config = dict(
    model='image classifier',
    dataset='pen-drawn characters of a made-up script with 800 signs',
    train_examples=197500,
    image_size=24,
    crop_scale_min=0.8,
    horizontal_flip=False,
    translate=0.06,
    targets=['sign', 'strokes'],
    num_classes=[800, 4],
    arch='vit',
    norm='layernorm',
    norm_position='pre',
    activation='quick_gelu',
    mlp_ratio=2,
    head_dim=16,
    fused_qkv=False,
    bias='all',
    qk_norm=False,
    parallel_block=False,
    dropout=0.05,
    inner_norm=False,
    patch_size=[2, 2],
    layers=10,
    width=192,
    positions='learned',
    pooling='class_token',
    mixing='cutmix',
    label_smoothing=0.1,
    loss='cross_entropy',
    init='trunc_normal_002',
    residual_init='none',
    optimizer='muon',
    muon_scale='spectral',
    lr=0.011,
    momentum=0.95,
    nesterov=True,
    orthogonalizer='polar_express',
    adamw_lr_other_params=0.00077,
    steps=22400,
    batch_size=128,
    epochs=14.5,
    lr_schedule='wsd',
    decay_fraction=0.4,
    final_lr_fraction=0,
    warmup_steps=4480,
    weight_decay=0.01,
    adamw_weight_decay_other_params=0.01,
)
Rows from block 3 of a small image classifier, named by matrix and row number. Rows with one number belong to one neuron. Each number is 500 + 40 x the weight over its row's rms, rounded and kept within 0 to 999. All counts start at 0. Numbers have three digits each.
After each neuron's rows are labels from the 100 images, of 14976, where the neuron reaches its highest value: "top examples" is what is common among them. Only what is clearly more common there than usual is listed. The data: pen-drawn characters of a made-up script with 800 signs. In brackets: how many of the 100, against the usual share in percent.
# fc1: MLP up (model.blocks.3.mlp.fc1.weight, 384x192), inputs 0-191
# fc2: MLP down (model.blocks.3.mlp.fc2.weight, 192x384, transposed), outputs 0-191

fc1.334:520495474575449533473502525485466445507443442515427474451502509456534563492483555486525511496519480576441475514516515491551479453428542512530514455442501482500426452597456491548480480518532400554556491510446495507616466536495516506524577471502569560548491498531505502461507460506516550495513546474483508473419580501520546565523492534480516510540505514487499528469432560469558495443452513565502512520564483465480556554519587431489548493459526507517530509469529482465523454518460430498535492492520533493491477459562519513486506494513493534557544545472469457455499550421436400425
fc2.334:449505455464476482523469508535573576500540564532560544499517547453479561519503515474406518514477498487540501547508467505470453517505468479471479466512534523464517425563507460519535451538439472398454486551549463559506543564500487493438499478449536495473451553521569485510489464498520475569498505539596536481438467550530520510438527498516499450483469501493454523512519558488420600479437455498475461494453471508440457478498482537548501569551463503564447515571438494498501456442586456495479519460450419510562501544495543517557508540447450473468506436561490492498514466556548529498
top examples: thin pen (61 vs 31.1)

fc1.220:487477522489518505465535515529486432440502537522488553469448464492564526540516575503434517530469536521585505462499505492409486518466499523475406602580482489483544420515484532477505552450479466487474513532520535432446565551444536509548550532480519460503458513475497541518472542534489465493530535542496560504518516482432500523472381502539464487482493441481564463555532498541442472475556511448500527487527535491517459449536514472566546532577443470576536536558500475490570493446436504455493507497427513464529495528532405546421474460450449497549483534486462462477554506495542473476
fc2.220:420486515517518420504486480449520509585512473480522492491558497517514507440469557544553538512497504532439561488518456480510481480550531476443525397482559554531462529514481491549515585463545516446504495449436455539512457422530487536492450473540505537555461456490491472491482537363454526504492511469561463458477511441544584515506490495566497497523518572503552465541416501489499518547455548526541471464476538450499490553472441459477460578466531461495483493444473493473497497493517549518536478563533517482528551549451518500618546524507463557513499515512421474459502501420524438518
top examples: four strokes (47 vs 22.9)

fc1.95:506468526551446578515532516442462470505482518464399484487573515525476435524526526480498459453484502521478560510463448489477488509470500521431549521534469444520465455527530579581539499402497529506477495451482558531535526501522390534532446470557417516496547477555517488473461502504480474465504495477542518508495510483532515604493405578469568510499477507509540461464491583475466557494532498498606510500492512488465455460498542574480458541447457510520495484477552476501499512453413545421508456537481515485544451497515535555554439472526555476523448525506473467440529450577483510525
fc2.95:526600463453509462499441530556462539507487574511560462485468429487542557531513509507451433513508449490475440493501451479527522496541526506577511442487519518501426493541552474448434533514468478486547519512445511457447484496447519491518576503510438523515490502492555542496572501408526478564498571473508568521548466499521489472562592470564486488498515505508477506493538451473489495495467495475411507505480485467521555579513545452511538487493445500552549520487532478509517518579574499515505423460504512525503531557484446373493507404489459444504466393475513472523448497531545535487
top examples: only straight strokes (75 vs 15); one stroke (66 vs 11.9)

fc1.10:493539468514527576511488469519518468462459521451434549362452521524531455522570499459483493484448515518516533509497471481489527531498502488561449530530497542467463497545505518501540469454449505558504458455535506510441543480501508494544485477430473509495504478477482483497449498516514457490471442434601485546574546487483571459507529489496530530483517412472534508500494518429388535458446496480571553534484511451446412446397541500538506478490437535490606565568615521528469523495469511498466565519512517477539503523573491528534480512578552477532488510531473524488512452545480508507
fc2.10:507505500451477445438509473510458506534522551592541493585600403422455546529422482577478473536543462506477432490496464536544470446447423553503486446480521602478559490507491560498504500502493523451531526562482441488466495493496490569435515523453550505544486554491462525520570439503491497479471488529420530488464483502491473469506504495535518499521516550520479537543461468474502471584518447475498504478467485549494563529555506548477543534510586498524479524526478534511496472517523466528521453518555428426419542501451497544475495475446475502541522534515413519513426539430549455480
top examples: thick pen (89 vs 31.2); four strokes (48 vs 22.9)

fc1.284:545508501463451474505588445500502524502459466508515526570467506467572530493554493553596487445553480509478503556444449552494486534509443464488515452529557453567464507456559560546515530452548526474462457587525475449442565427490563506543549536476446488474482533558430528464524450461449449494513512534542521454470478548514439459523472481532446502477440534487562506527439487490507480511459554518504467549499436506472523572495524487502512570503484501499490465543455557471518454477498486465538487512492459477489550442496511418449462477474449474574511503493496611506448480554514394535
fc2.284:451478472519487527455465562474532541455530551501513495473497501474466489524486570432391472523459542492516471456587450501499532532494542551552430509503464553478510544514462433413489504584483465533541584413499477527526505499511474501425450461462498493499561539410475495511568520499524575544506530528432465561532538434500517539444495512512488436569522421502480444512512498486480403583491416546511514460481484534529498451505500562522521453527492485460502516525490468548513521519515455492498496518529492559441471555507486586533554538484576490455468528473501489470547539436475552491
top examples: thin pen (64 vs 31.1)

fc1.78:472520488531525489520503510591460445474570579441441566488493520447426436492528483480427367510526433452463504485486468501448508464490514527478508531480534533562569473469493507538528518528411509553451474517548480447569543476478508455515437483486542460477429521494509487547493537513494554546508492473536458554495568476512537491478471485531441500517506462547491451505496520514552518527553527476471486553476388467476556523561475523522582578517493520511544524483535492461559384558568457510460530445547518437505499479512402506535473534502470527497459497489468504509439487519505529521
fc2.78:530464460504500511450429511461513524545441464532498441562440410516533524557528531466514551507514454501520478497532591532541544508519496516468537491527480467475522441504518475463511540491498501430470510534524460527521463423441472517516514461507494481565470541533468460419529490523512474485510459501591478502509525458490493474515493504466493519495513509515562564502547501507465487519529458537602480400553531526501518467491502502444432445494516489418439499474492536500440552478519652514526483542461513476507460462548588476476584497549533458588549465541470584497519508477429409479
top examples: thick pen (73 vs 31.2)

fc1.289:476523469511491500480461551474515575476506551481576530527479482535466500539528497479468526475523512506569508507509557528513523528452459539491537438507455519518402485443513517540482439488495507457580502483512516590473521549504490534438514547490490479562484490453532453502436457531458446572544529594485530420419536501429502510464520519590536496425517524509497495535497496462518489519533581520503485532583524512468463431525554412570571467503475478476469532455436605511437516529505575506525440412495492515533496489436448431502513492499507563446474466540491474460480432489494494490
fc2.289:503404460513472464524445464467501416581525555483461542497537437475532529431487555458523494480489507491405485457441551474519504498494602514524452493466473466493488497494467543554483559494573556481460573476476551473538414456504553534553506457554449509494581504487489523506496610465528508541409465521481480525552507490523575499583543501491543540509510502439519530501511497560433504555497538516434523506480489523511480500490478538468470520475491520515522461458493494456550532554437457518483483536562509555458579542512472433536479447516471534542491466498475509484521471485532432388
top examples: four strokes (49 vs 22.9)

fc1.192:461548520549449478523515485504532521514530558486496433493528524425500500535531466571525429526496501509447458423478512507485486563524536582509474559515510450486529479518531581498554514504490492486424544495449543460547437495452464483551459583438481476506461504516542506519433545522519421491565469482537454466476545500557511557509558456468600537488479445448472492472495609479553479533455462465574503449481450500520482469486459515459530501499532568535551545518533444535497580515423484433452455514508534509479512499492452535457559454462523438469533455519503552425496471478532430530
fc2.192:530534490489510482410486523547499519497481438535522528525485525519484470515520471571533483530510512544515496472493513484445456452460485518518497486459533540621497456493508563527458541491546424492435486454511477504525495458530497583465462520545510498478459512450480533459444430446505451570458532426531538481465441527446453507514460450565506547520527496448489491540476503502528534507541417517457531581489515526513604501545551518530570463442472519484536520501528474500530405501495503528400544557516470608504462460423564515528566459509475447492476526411555499478465529513541530439
top examples: only straight strokes (39 vs 15); one stroke (35 vs 11.9)

fc1.336:531466476541457505513508492529478471510563514505483480488468456505449433545526543483557529518466548429543538502475511494550438477473530443505540473484498547510477492490576468466539525452568560551539548486486468483498438563564499454499491475492512496536584489471504508498429494519424474484508558580457541518548525589493546520559529429548551528462586515526504544543473513543446505503575482496428509499467478485447450550512466504446501437398525534490483455495496502547419563507513492512489571478463420522470562448543469420495458481515509533495440521489536458490518494521478506368
fc2.336:494588514454418458514453461483561461499532519456542474549565475554514546446498500448475533487437523511471485519426480482477514507480500558419453423501568414481557476497401519571460550601441488442517505501518423472453535467484516506483569457523513494522486481498491521552541499458496470506497510491482519494471440587478504516523447567469432490557500555518522438488498524531489460575492472554526461473497518491513529496529511459533511538540514462433510476498526512515513417442450470424557517536536529542500498556503464537490604491538461495530438512478553578513465487511522508576
top examples: four strokes (47 vs 22.9)

fc1.357:543527501519538490569553497474490503467505529540617446453468421540535457577537473473442526532534467469520499460501428525551512518529496493572507497506491506467539437552470395550524550545488482488575493474532437415472527478492436459501432508498455468465502511481478494513501519511511445561475505485537497481478482499509540441551542425477487439582444526452529532505496554525534538520472470504448468574475432546534524465432483557467543496488487465558569497520464546492554570455537471586525566490506489486495424510490523489468495475429487451514456493506499448540501525550448585455
fc2.357:539434466517536424420496467498421530521524421486513540470506492461505490513463492497479504435503528574516523462482489409454520488374429528497497562507489471492487491471527598477504554553491530513510471520559507475473498536510509487426488509524559546498483530457499493523514439459491493476514530488502505515519602453512457533472486489454497510456546478545528548530520526494504517531514531567570510418466520458565486477586458422592528503470477552483477560471475488442498496453466551436498494435538489531485524487530558564429445544535545453446499463528544608562503455517535505517
top examples: thick pen (60 vs 31.2)

fc1.321:460490477473487549461499576472425484462495465560481486528487489473558489503520470409546468528547498565490498409489447464505500564556487531503518446530462547512451517520498477431483514522536535484631521515506508496453580530478508546490466432529431470470535531508472484430482438535545558451536518539464538493516472543462481522498490468532442515468515494515571501493537548488501484531531522553521552586510479452476547503540424432538580462556480476506486510443483558544558445485457521451480462524523519521432471491472440468550502505594485519448572504485496574473485496406564473506
fc2.321:482563537407498473506506567465537534462539547522516504517480513560532474481461509478466478510496496512478459545519537531481495521448545435582525470521454492489453530469425479539538492467512435542520479508502540505454497475534509478511436439509507493488402556498564562505535517526491451605507457486472437489503470456462534437451509565568471488599442453491530491503447489591527507472475517465500492395450530489515481538469541543504512523511505544461507489534494466481417527524528542574503536579519473453543512574524507548452547492414513417482502506511417422483540482532432498542
top examples: thin pen (96 vs 31.1)

fc1.134:588491541529473485444406485499470532491477519582481465457386435610529499501537460474568533481510457516469512514492511577502443507520559466541460538401526478551508516507548497494515409462471477494549422528551534426548510486522516463531547456480532468464551548506493499477464517468467410496514491532507426483443490515505490471532501537498525498448506573518483508508570494477510474544532562513460452523446498520493540579435475521483471452452436541499532406459517526510546559489524521498526480455517521591564531469536482477487462493508518529509482521458433577488442482528543501503
fc2.134:424560479454474481531520524475521458487498451500523475501522485441463511536536495463452457481513573530453493484516502522546486487525440518534464478509439541519466548548477490475439585507525528498533555534508503499431456499443469484479516483547565535480499482481494511457559392587468562532517498501462533474545477523522487522470492490518526469478497442399479494552479573478498487494460440568486478493523483487438403558519502489515534513492547494490454596488478479460509549481521457489378535479601529426538492467504565504490591501474469509511477588506588477531501501481509624487
top examples: dark on light (84 vs 50.5)

fc1.364:485545513530517560459415478555494499511447588495490497545486481534532520488420499461513443540526484456519477550471563555541518469440484507462500551589506553528523532523523480551496502394455509463478452507493481462449515535507484407425495499468383477466554490466492487533476540473486522524520537520496541526485542508524497447518482519552500485463431492495524481455425532572514536413511501470543501402534497477488501470569435513562517525497566477475487530613475522483524486518613535425470529552440540523488462514485505529465590524443461497502479525461463500491482520480544552487
fc2.364:539536556481453493503559534469545511525509483519499536453481533486448470522546490520508558528493484549493562403499471474464454517535534516428447455491532531488495480472519415464397498535532489481522503528518576527480500426424496551516504509540583515597463517524495524495511476491539455472425487485494482531559485444495536534482515545459556525515533520531476504544554421408491463531523515510490515549501487512517499562419495406454469505513429504527532437398547466535496565466455507633512485409517497537494509456536531566496452491567478542513482494486521499448463503518438485500
top examples: dark on light (94 vs 50.5)

fc1.35:555479526525487573521531511536472471494488457442514474588494525502521512506494503469506541585512456506451577498495540494490576504468506494522589505610516498540525521531511463512505505446470534496547469427539506516503464514538473486596431475487457539485506461470474448514484431517457467452498509551491469474530524428495523432513440552481503502483430550516452528406519515508421507530496488423489459557535534531536457452536571489457505534493411511507447439560492487548492562477423564526470463509491473488583518520484473450469481555459543463558474485547522451462386523460528510459
fc2.35:473539487498538469521461570477517455497567583507552488422529585507506482441450508467405461455493463464516495612487494505514467486464462506523524428502510483364455509448479450516502548498490526485467491510559486516438479500530576560432546492501510536470533542500581528444540495551485562491532502427612533532509446531436470440455528534493533477512518500519569495525461513453511545535541465446490523459465481459462504545487424562451501477483594465459478521490494524456520498437537509500495470547520521475457511553579526528553468494502487492454534527470470555497551491543474494509
top examples: thick pen (63 vs 31.2)

fc1.176:519531546462397472485454483546442473434544493443563491428573478488515561434533492465488542550553482503455482463577494529540497540499484473463552532518508566469528502537499520525551537489540507487529426446446517530517511534541456466450501487517476506478439506406575486516463512443480521516560518507535471520528533509517552523566456481541517471409448538514522477495481524562471490520501561492530499531498419487511520543515515576580531565507458510484488432461523461527525499465520481496512481455524464429502486441458552526412507538476512497505458518460552539428455366542456444505
fc2.176:528497468452520510466522485423566500524426514483435559569397504458507486506495472487549466497552466521437548482472502474502492493572524504481478517509493463477444523404462486489456515511446530483531540496499503450468470461505533456549505507528434486508550461529495450558495476564514514523509555497460552484479491491400491448438509487484477582567581472512474469541518523536524469559463500521480479422485508500479529504507518511501539496516479490496539540555492488415483544508500549505517523472464534572471441548504449480537436439563492558482486473596503497659519583443581536496
top examples: four strokes (49 vs 22.9)

fc1.286:533490462501536551437527563511489536440549466487527501486468526550444495517529529476469492565485502489571487447497559496495454562442564536554497516493468498549536568460525449371431450513496514450475417459444509456562476443504525486517476490534449547522569487522518533467499516531545510495529502534481508433532521492410520564498471509502477477558507492498547457492558541463494512527508509565440494413471483532532496479527512468469461419591518488490514458468503511531594459528462496547433494506479448580492480478508556569577437486494507545467423516501504455481532471532450537418
fc2.286:492549536481579424569482422532483494570477480507484575466505520488576504497485462532493491470491517478454506467433557477583410533540431488460570562485481446467480454575475495569568548485521495486473530523537514466437538538498485489530501483477458523413427484442514475507527491464451508516545516469514447580490496513568519481481507476528482471478532517494480537539487433546504525527541482493534507516496538456507500484531478495575562540437457497539506523514425449496466565504536477435502510516464539439518493501547540465446509469502522491500465510525442576453399572545615450475
top examples: dark on light (97 vs 50.5)

fc1.152:470504514574535482439439479455492568518514502488511504454514366566502474555490550502499560548436487466544477549479516546427539543511462511527481478535507499534444588464462414549449512494585486470430466431469450543530525463435481515461476522475532512486466505544567508472526539556441486567486517560460532461390522538517549492548424491466463515499536519505494535505496488462522517520576530558517474455503542519518514473495492505493544511524469448574438541517529568449446505486563407541513439539508496481477502477499446455506525512496483558501559567525468492463517445494491475536
fc2.152:475470597494482539556460528550446449562536497540514522560533561360498536478432555557522513486450538428520491508451500498560441510461529440466557529548468479527595506471476519462548432469530529447523562443504522462497461528495441514520503528492493507482522547472478454567445518505497558581466503503498519496540511486514464525529543471473469493450510497465538415515507487529529501447476452411445527509440533476483553491494475577515417454543540510448553515466550474550485548469448520517472496527498463475506541490532462523492501470499517428496583458518467582520464529490467483430
top examples: four strokes (62 vs 22.9); thick pen (61 vs 31.2)

fc1.363:382550520535512493462488474524483546498483491525572551489485529579497450548543512483501548529438525523570501493509465509538505499518487531454432440511456503475586545493512517519496537446540494409550498500481510525510509516520511483485499544542421449470457504471537509492488498554421543523580441535513468509439586505551445546484512487487486504472450496435459486509464581471540462417492501546534524519512474426466531499480501448544541419489473486575474469500515546551475459546602464472463547490519487481497517471513436571511536457543489481557497542513512451454595463492536439407
fc2.363:566452491425423490512543519458439490536471512482455501516481518423526457444455513503492549482569520541452526478424464455470571524488526494559526486448522470500483522508470539516522516428514485505476509473499479512399486436534581552499483565460440582518445491470588487501525509474531436540454477485499501463488464394459552443557528481525579584456541515544595490532492488560536520546481488509518463467547580560592490482448518518516491540478466471514501564501491430473543493519457516523522442531590522507528501492476526469509461507477519521446499448567499460523451481471508530512
top examples: thick pen (62 vs 31.2)

fc1.39:526488521467480519503464435477481482485450541471439532446507466531481497579500541513562502487489461529497542460592582482450499480581552462517444465484537522489488500460536529482489514495507462553413566467584516500473457468469556526497545543429567548491459451497526528464429526475545422513506513470398465481495480590479509501516518478532518514496538504532506486441477472469509644438606488496478506453408505558450507481509515553480492522480561515454505548489539484485480486450529471549602478471536530495543519493497490466526481498485537526457534468506477527576513449475424451476
fc2.39:446514491491505533494534525466499474509445494549482435475464515502510499532564471432448499554498564514513465522367460500562501513473508498582473569503489413484512473504536467518491505515539533527554463516424479502476497533522482467502471490574483497411515529465520472488521498530511565485496497505515446539467508464525532527518482541479478498448446464475535511486470543557525465572430437539547478552619540508498426518556484497476538479453449480502520486538505464520564507520549473494435539493445543521519472457467591515444521458488525505540457517519551429419385503587555571546
top examples: thick pen (65 vs 31.2)

fc1.327:463508484572498464456524550492556514556551468461500558475510515539491559452485540504509521450478519486505531493460506491474489531509529514597503423484437435425448517469462526451521548499496464465511502468496477586482493564493494491440463499643514454479508515477517468483501523479462499592505548545483513460548494450533546582518602586528498541486456561514507562500512471481524487494482550516510540572549480464534462529520489527486480510451482536434506492459442518409509475500456466459465455476522533530499464517382484410458575534488498548439536497454466544523471440485463470534
fc2.327:522500483458517567565503449484559440542551568536519522542496457391511511478456548515503491494449421496495440442434485483491477518377499533503471566434452513526443465510495494533491499460471520471517516466444430475542504544505520494557530489524561515598483405516478513555497468592563478504517434543439478496457480511501494482430483423513490482513562449552491500440495437504485469589511477510516499480444532530497531493504504541506593460489487532517508502516488556499575549540597509504536472529459441542462527433495532484527531519544464463516493552497551460569500503489522499460
top examples: four strokes (49 vs 22.9)

fc1.99:457494486447540501479447548513564508466444528508541423540447539538506511553561472545527481422459611585478521524496500495470539438490429466427525567433421515496478505544553526468543489483516474513562495451501499526499496516531503542432549509509389528526507476508560450493406510528491483509463492507494484437474480467463402503496546530510510494533488522558445520508494553479565455525504488550484531511499599484507522488529575582545550516475478527464541489504502582534469478478517509475480461473558501524435556552538422504459428447486526559554521522497530487439501480488461472485
fc2.99:486513584496492483565530452554435513494522518507487581511573514570535492503504507456472521530548379504442465447525462584401474523504528550554495493506520513473463497513515551453452503471478498528439449470455507554461470409461541502576495519481526486506473508457462521511500460467576550436538483495583517485554512530548561508520535473517457486539398494502517506500530468493448458552550523438437494552562518477481445488403506438503526446524503516550496524504478439578504491543530478468481522481455419498490500462496484498596563542513467498487457501527557488443476506508474543463
top examples: dark on light (99 vs 50.5)

fc1.186:502459462538562574551454497511494487463450447491508477465482466452573541510569552493458515384449502472496488501448519472551509511570503481423542486527563466503478500522467548490510515447463453436479540525447502515497507497507537508508401518525567482530455495496516511494512531539511521452544509503465524495539559444485509478525508519447569563534499519524621601525489515489509529515513565430516444469485421492491472502468471514503465451425492439528527483519527524470420539443427510467504563444462451506492536491460522495566548534502538548489475557550465426516559422552475496564
fc2.186:472570517419455483536483490529561488430540612470533438463541498458569489557463531513467506518478548476498531505516499517558525525589562530591581504514516481523487545465521521466533545532444561534477509521484526494455504558483493503432459460436478505518538493565479528498519511515537489485451527466601511577485463489544449472482466479492500451473538438493569480473543462473550425597476441522472457410517463488520421438468524445485506499499492510414519515595506539498479537476508553497528512499476482492576501513523528494459521520458462493487528498511536448477513440480521428578
top examples: only straight strokes (34 vs 15)

fc1.193:502433545475528548564574495537472493443509465519503458478474465500463478548443547471482518462460543542543534486467492499501448506487518456541531534496485488508505494507470500482538545533525476485483498517480535508491567470477473463443522567459512582460488499564433504503537530497446454539479510533505462493498563537538540514502512532578501435515504496427517593536514517513477517510558552498448440524449468542457556536437600533504561521451478533464468537473465451553519477450402555475566545519527499468558476469478482413471492554379523425545472444428496540538490544522444422449
fc2.193:505522471525548485487479496435473520481535537514523487551552508505610542478530498472501403490434458502529413498450451491472573486475478459496430557428432446506453462450445520473399539510505481471557543518499479473476492477476559453437488522481529504447518485547470528521601477460521488599463507533509503463516465446501463508447504525494530503478528493532547528530476504412569549526540443486526514484588494475575434510528492474559571536464539481532474493543464482540529518452509519481457542473500501529575436436540538561515559515528504507466523510498475587478441476556481533452
top examples: dark on light (88 vs 50.5)

fc1.111:511564502543425505564451473494435491616464471518524523462459478478534463466492488476533533485469531381539556536462546453503483485505510494533494551462555530422537483503494517463501465472512559490468458444480490554530479553493437528540532478546486475526508599444484521534455586471491591472455527445455418448469540484451459550545454493471454541471502469414505433468502535493527454491491530523527504519488544571475569471464471524522575559517479518521552514515473484484547502462460459499460487504481488611433517571468480491549464487509543492540493532558518519479490476581539483474
fc2.111:503450491482569400503502508491477487492591553535552482462480495519527549487492542512496470484506544461553492449505462420554456429489544527495477590513490459521536515476489513432462519431545548520474506496534564503413471489556547431498453487500516487493494427495564444495578481482520556526491528488491465582475448584442543543470588492548563463518487485510452491568524442529521532508493570523539501494544496537501449438514585463479494522477515550548447448534466496526476463523423452478474465506466540527519474433548526538439534487519443429513445540462478563511492538466469449490
top examples: thin pen (87 vs 31.1)

fc1.240:458554522359512492448499547547463547455432513476473471572403581555489477503460465506518575456510528521539561505561533463469497507483481475508451500521469500535531468547534508503515516557505481467414495536414532511518497489493425451506494481485464446483479471481524482469465473462486521540433571501482483507483486467536469527499526527497550460500495513435466449554556585496533509503468599568452462495509483525504425417577544530490502562518450441507520416451486525554469536507473509528503543512517530491446502458553525590453532473501557532497415497541495488484487504551449493532
fc2.240:475446524547546498493488478516508515497528459453520572411573532533552505504562457556475445540466448515483468520529418559559473511495465457496486575488556554589487464472523523456548469539539504463538447539534482510453512522523471521533524447454451503563476483506552559490475476513552492495516443499531489486491430504494511451521529432499409478518398502526536475511470473474443496405539462418495553495493536439464487500431472511491478456569511445551560514493524493522506512409528510539516510535485579565485459549444557541572535484423506436491509484460517480490570476537544493502
top examples: thick pen (77 vs 31.2)

fc1.323:444572520495487537456488493453486550501530559479432466455480494561518437512489500439465520477544501534571536493457459449459496500534492536558515490532551576498431524544537459554454539473482536507448494537521503482442475501500476510537467421441472505524525467496533522383533469550471487520434500452582469565585528572492482514501469448572532458499529490489553529529447485516510495493499511515497464554455541441425495508533488460470505533461455519492552525552558364523432423515551544500480537542495517457534489573551430505523454442501533481547527519468509504473581523510533479521
fc2.323:533541461540467481490524492582547513486514443545514444489487494483494453467504457488499414512529524516452472498532497569523487474468465407456509457505522470455479503526515569492523484571501480508519459528497454533557553463487499534473525475482501530552390607472466490536493497434559544510539475488568494493499466467441482491491487521476403440517522511542388468527494558435480487512563460543505587444574475516521495515441434512529564533489531581478510528463469585464510524557511521560530442554501520480454542484476544483545530533476421441502553478500417545467498510543481502454
top examples: thick pen (69 vs 31.2)

fc1.126:541478524469445552515569437492458555549485495452476406517438499430523537450514476536484527598515460526551494382550491495510489507514533474547536502469503504432480412491509428497385558491525493499487450533515546547467514505558483489576516503493495599530497435490515465491534493497477528448466536455515508469496539492523520519457521534488470439506445540532492477471569497583511474549486489545473528553445474513487443471505485543446475525527535547412526547505550451510522545475498539483479468382468465528531494489524526482480501569446568506534453530553492452439553478525551486514
fc2.126:498512474575472528584531499519531531497514464456490514464499562516471523433529467511501482498504490507481517500501488512482490546496463483532480525502457545476560494453534472505470525383422480506419539482550471492531516495403457521534583543433497567573439497535492508487445514502500516493397532470571488519518539522478549405491486410521535557541489515502504528520534415484417474454558451450434463496424511486543474520460393483525524489497471463512563558503440508532490503500473539586509521562555470562454540494524503576548518529510492464489565469468486566500544471517469537492
top examples: thin pen (81 vs 31.1)

fc1.306:490489432542517572502508555528475532518485496538458526566510503510581534576516438488449529491484505571464460494479463538549525387539427542494466435506515501513536497556556499537512559554503481433505469438481484506510499487524516482563432479501471453549406481526442506568474517453488519454508493503500576490482507541548461514535418542412490506522447486486442523437459511525447458468534528447476480536523512514536518440551520442473544486511471528514497542463488554562479502522468557534413511501541528516500447455494498468553444421551477604508473441509530492498546536443459576519
fc2.306:504561551427560470512463508502544489514481481472523455490486572504485478559550510507459449530492535513524497551520579488505467530478458445487495573554487495489493469570483511449504436541538511543571477574509488437494537543488480478448512484590556507439539517498498489488493515553543548492506522512430404484421457501555500490462556560580450436547455526527439482510507497481557453482453453504550555514525443448493458548518487488530566501576532510498494380492475458485468482511582449465532558474434518450512461461442492512446550458459513481512445574520513530448462502528527508448
top examples: thin pen (90 vs 31.1)

fc1.65:502531528554518507465444489464427548471527491475445498427464502488540557510510524529521545501563513499477518534561508525488509454495459491513529483479475519511512455462495432513500456482545465511491507502468493509491438517564459445445479593531544525494537515478554421576493486449454462582512532534501483522442484460530485510533597460475497567491450485521519540491519474448565498508467497532483450585493469502503648533517570470406482460503504517428508475507547578503502492512511446518511499461503525457353519479463560539564551440516515513480534453432490504521469412514501555499
fc2.65:502494506467525470503474447545534496538513511554504470591561470500471433525439484492543490515465452508489510503539532436481445536552534469533465446463558560531437575579533539466480529503409496449471519483464460496507524487529491617570457490525458557508477476505455563420478488516554489413518541449470478403455476514489503541431465475542507419540522508499483485476489526504456492496448517530536454396529517533562428520547472530491495574502562441590485497504508521481553543505572487503521490532476504532612473521520508449473464545496459451469456553511477506497495498509503544502
top examples: dark on light (94 vs 50.5)

fc1.119:504479418459447464460478503475489416497468415518524559549475519514499503546557541508447526486465554476495526506495441635458540505462567489501456533580524518415517623530498460483522517465532448526481509485516559511548477471512505498516565534556481446546490549487540486513444540552531492472436491504456524491455517506483487482505476447437483622555507463521503463517466531573510469487534482472464476540485422488439502513532460494486550427498545486479518515504514503470550434504517456442497529517522504529460595518475520408571507513541478464558474510444491498510418460523500549485
fc2.119:527522594514477460487520416556548579520579529497529511439485513531460471459487454442515529423450515448513468516518513430525548519586481485462561575499514496551442492541483540483476522492472536483584556565509399531441446508488460507483442461538509477498494439498429425495488518508449537507508477492539471496453440472528502493525553508500466468499489561424488523543465464479512561483486566560495441429437495497496514518495530580496524549486496467520448470482585428521474528480468507537492574542514519526545508467525524541456513458527439486557559505487542444517451538491567478441
top examples: thin pen (78 vs 31.1)

fc1.93:462516424501480497572467459463455532532496555544466526429509500568557519598517521421513551493460509463514505523530475518507498433586495510470532453500478517524506495492574567509523430514510468421521490502458506523532494439482526511473484473425481418550493494498548536540434494453463534508527431499524567514432523618559454539513428447460490515532483498556472511556423484520520516365498470556522509443500454536515499469522547484513519442515526474551492559506517499519439484527536510527510482521552537435406508476476508513542451447567464561522503471514499481496560535483483484484
fc2.93:519454517534489508489544472454482493580542451558517569620568469476520568451406462564453588524507421556532478409454461490525603474503514523502504526465467481516525476500520457560487533480536548501442526457470444522472498544493500435507494582500528531500484508466526486522524490556541478534492506530431529462506526380490511502457490530452525512395493492461501545453512464565498518529525557461475540598515502467570475531489453489474533505509512521484531517496484484488526460447471502523384432474504479517500498471497525490464456446553472579449487466505520537464507517493516523457
top examples: thin pen (77 vs 31.1)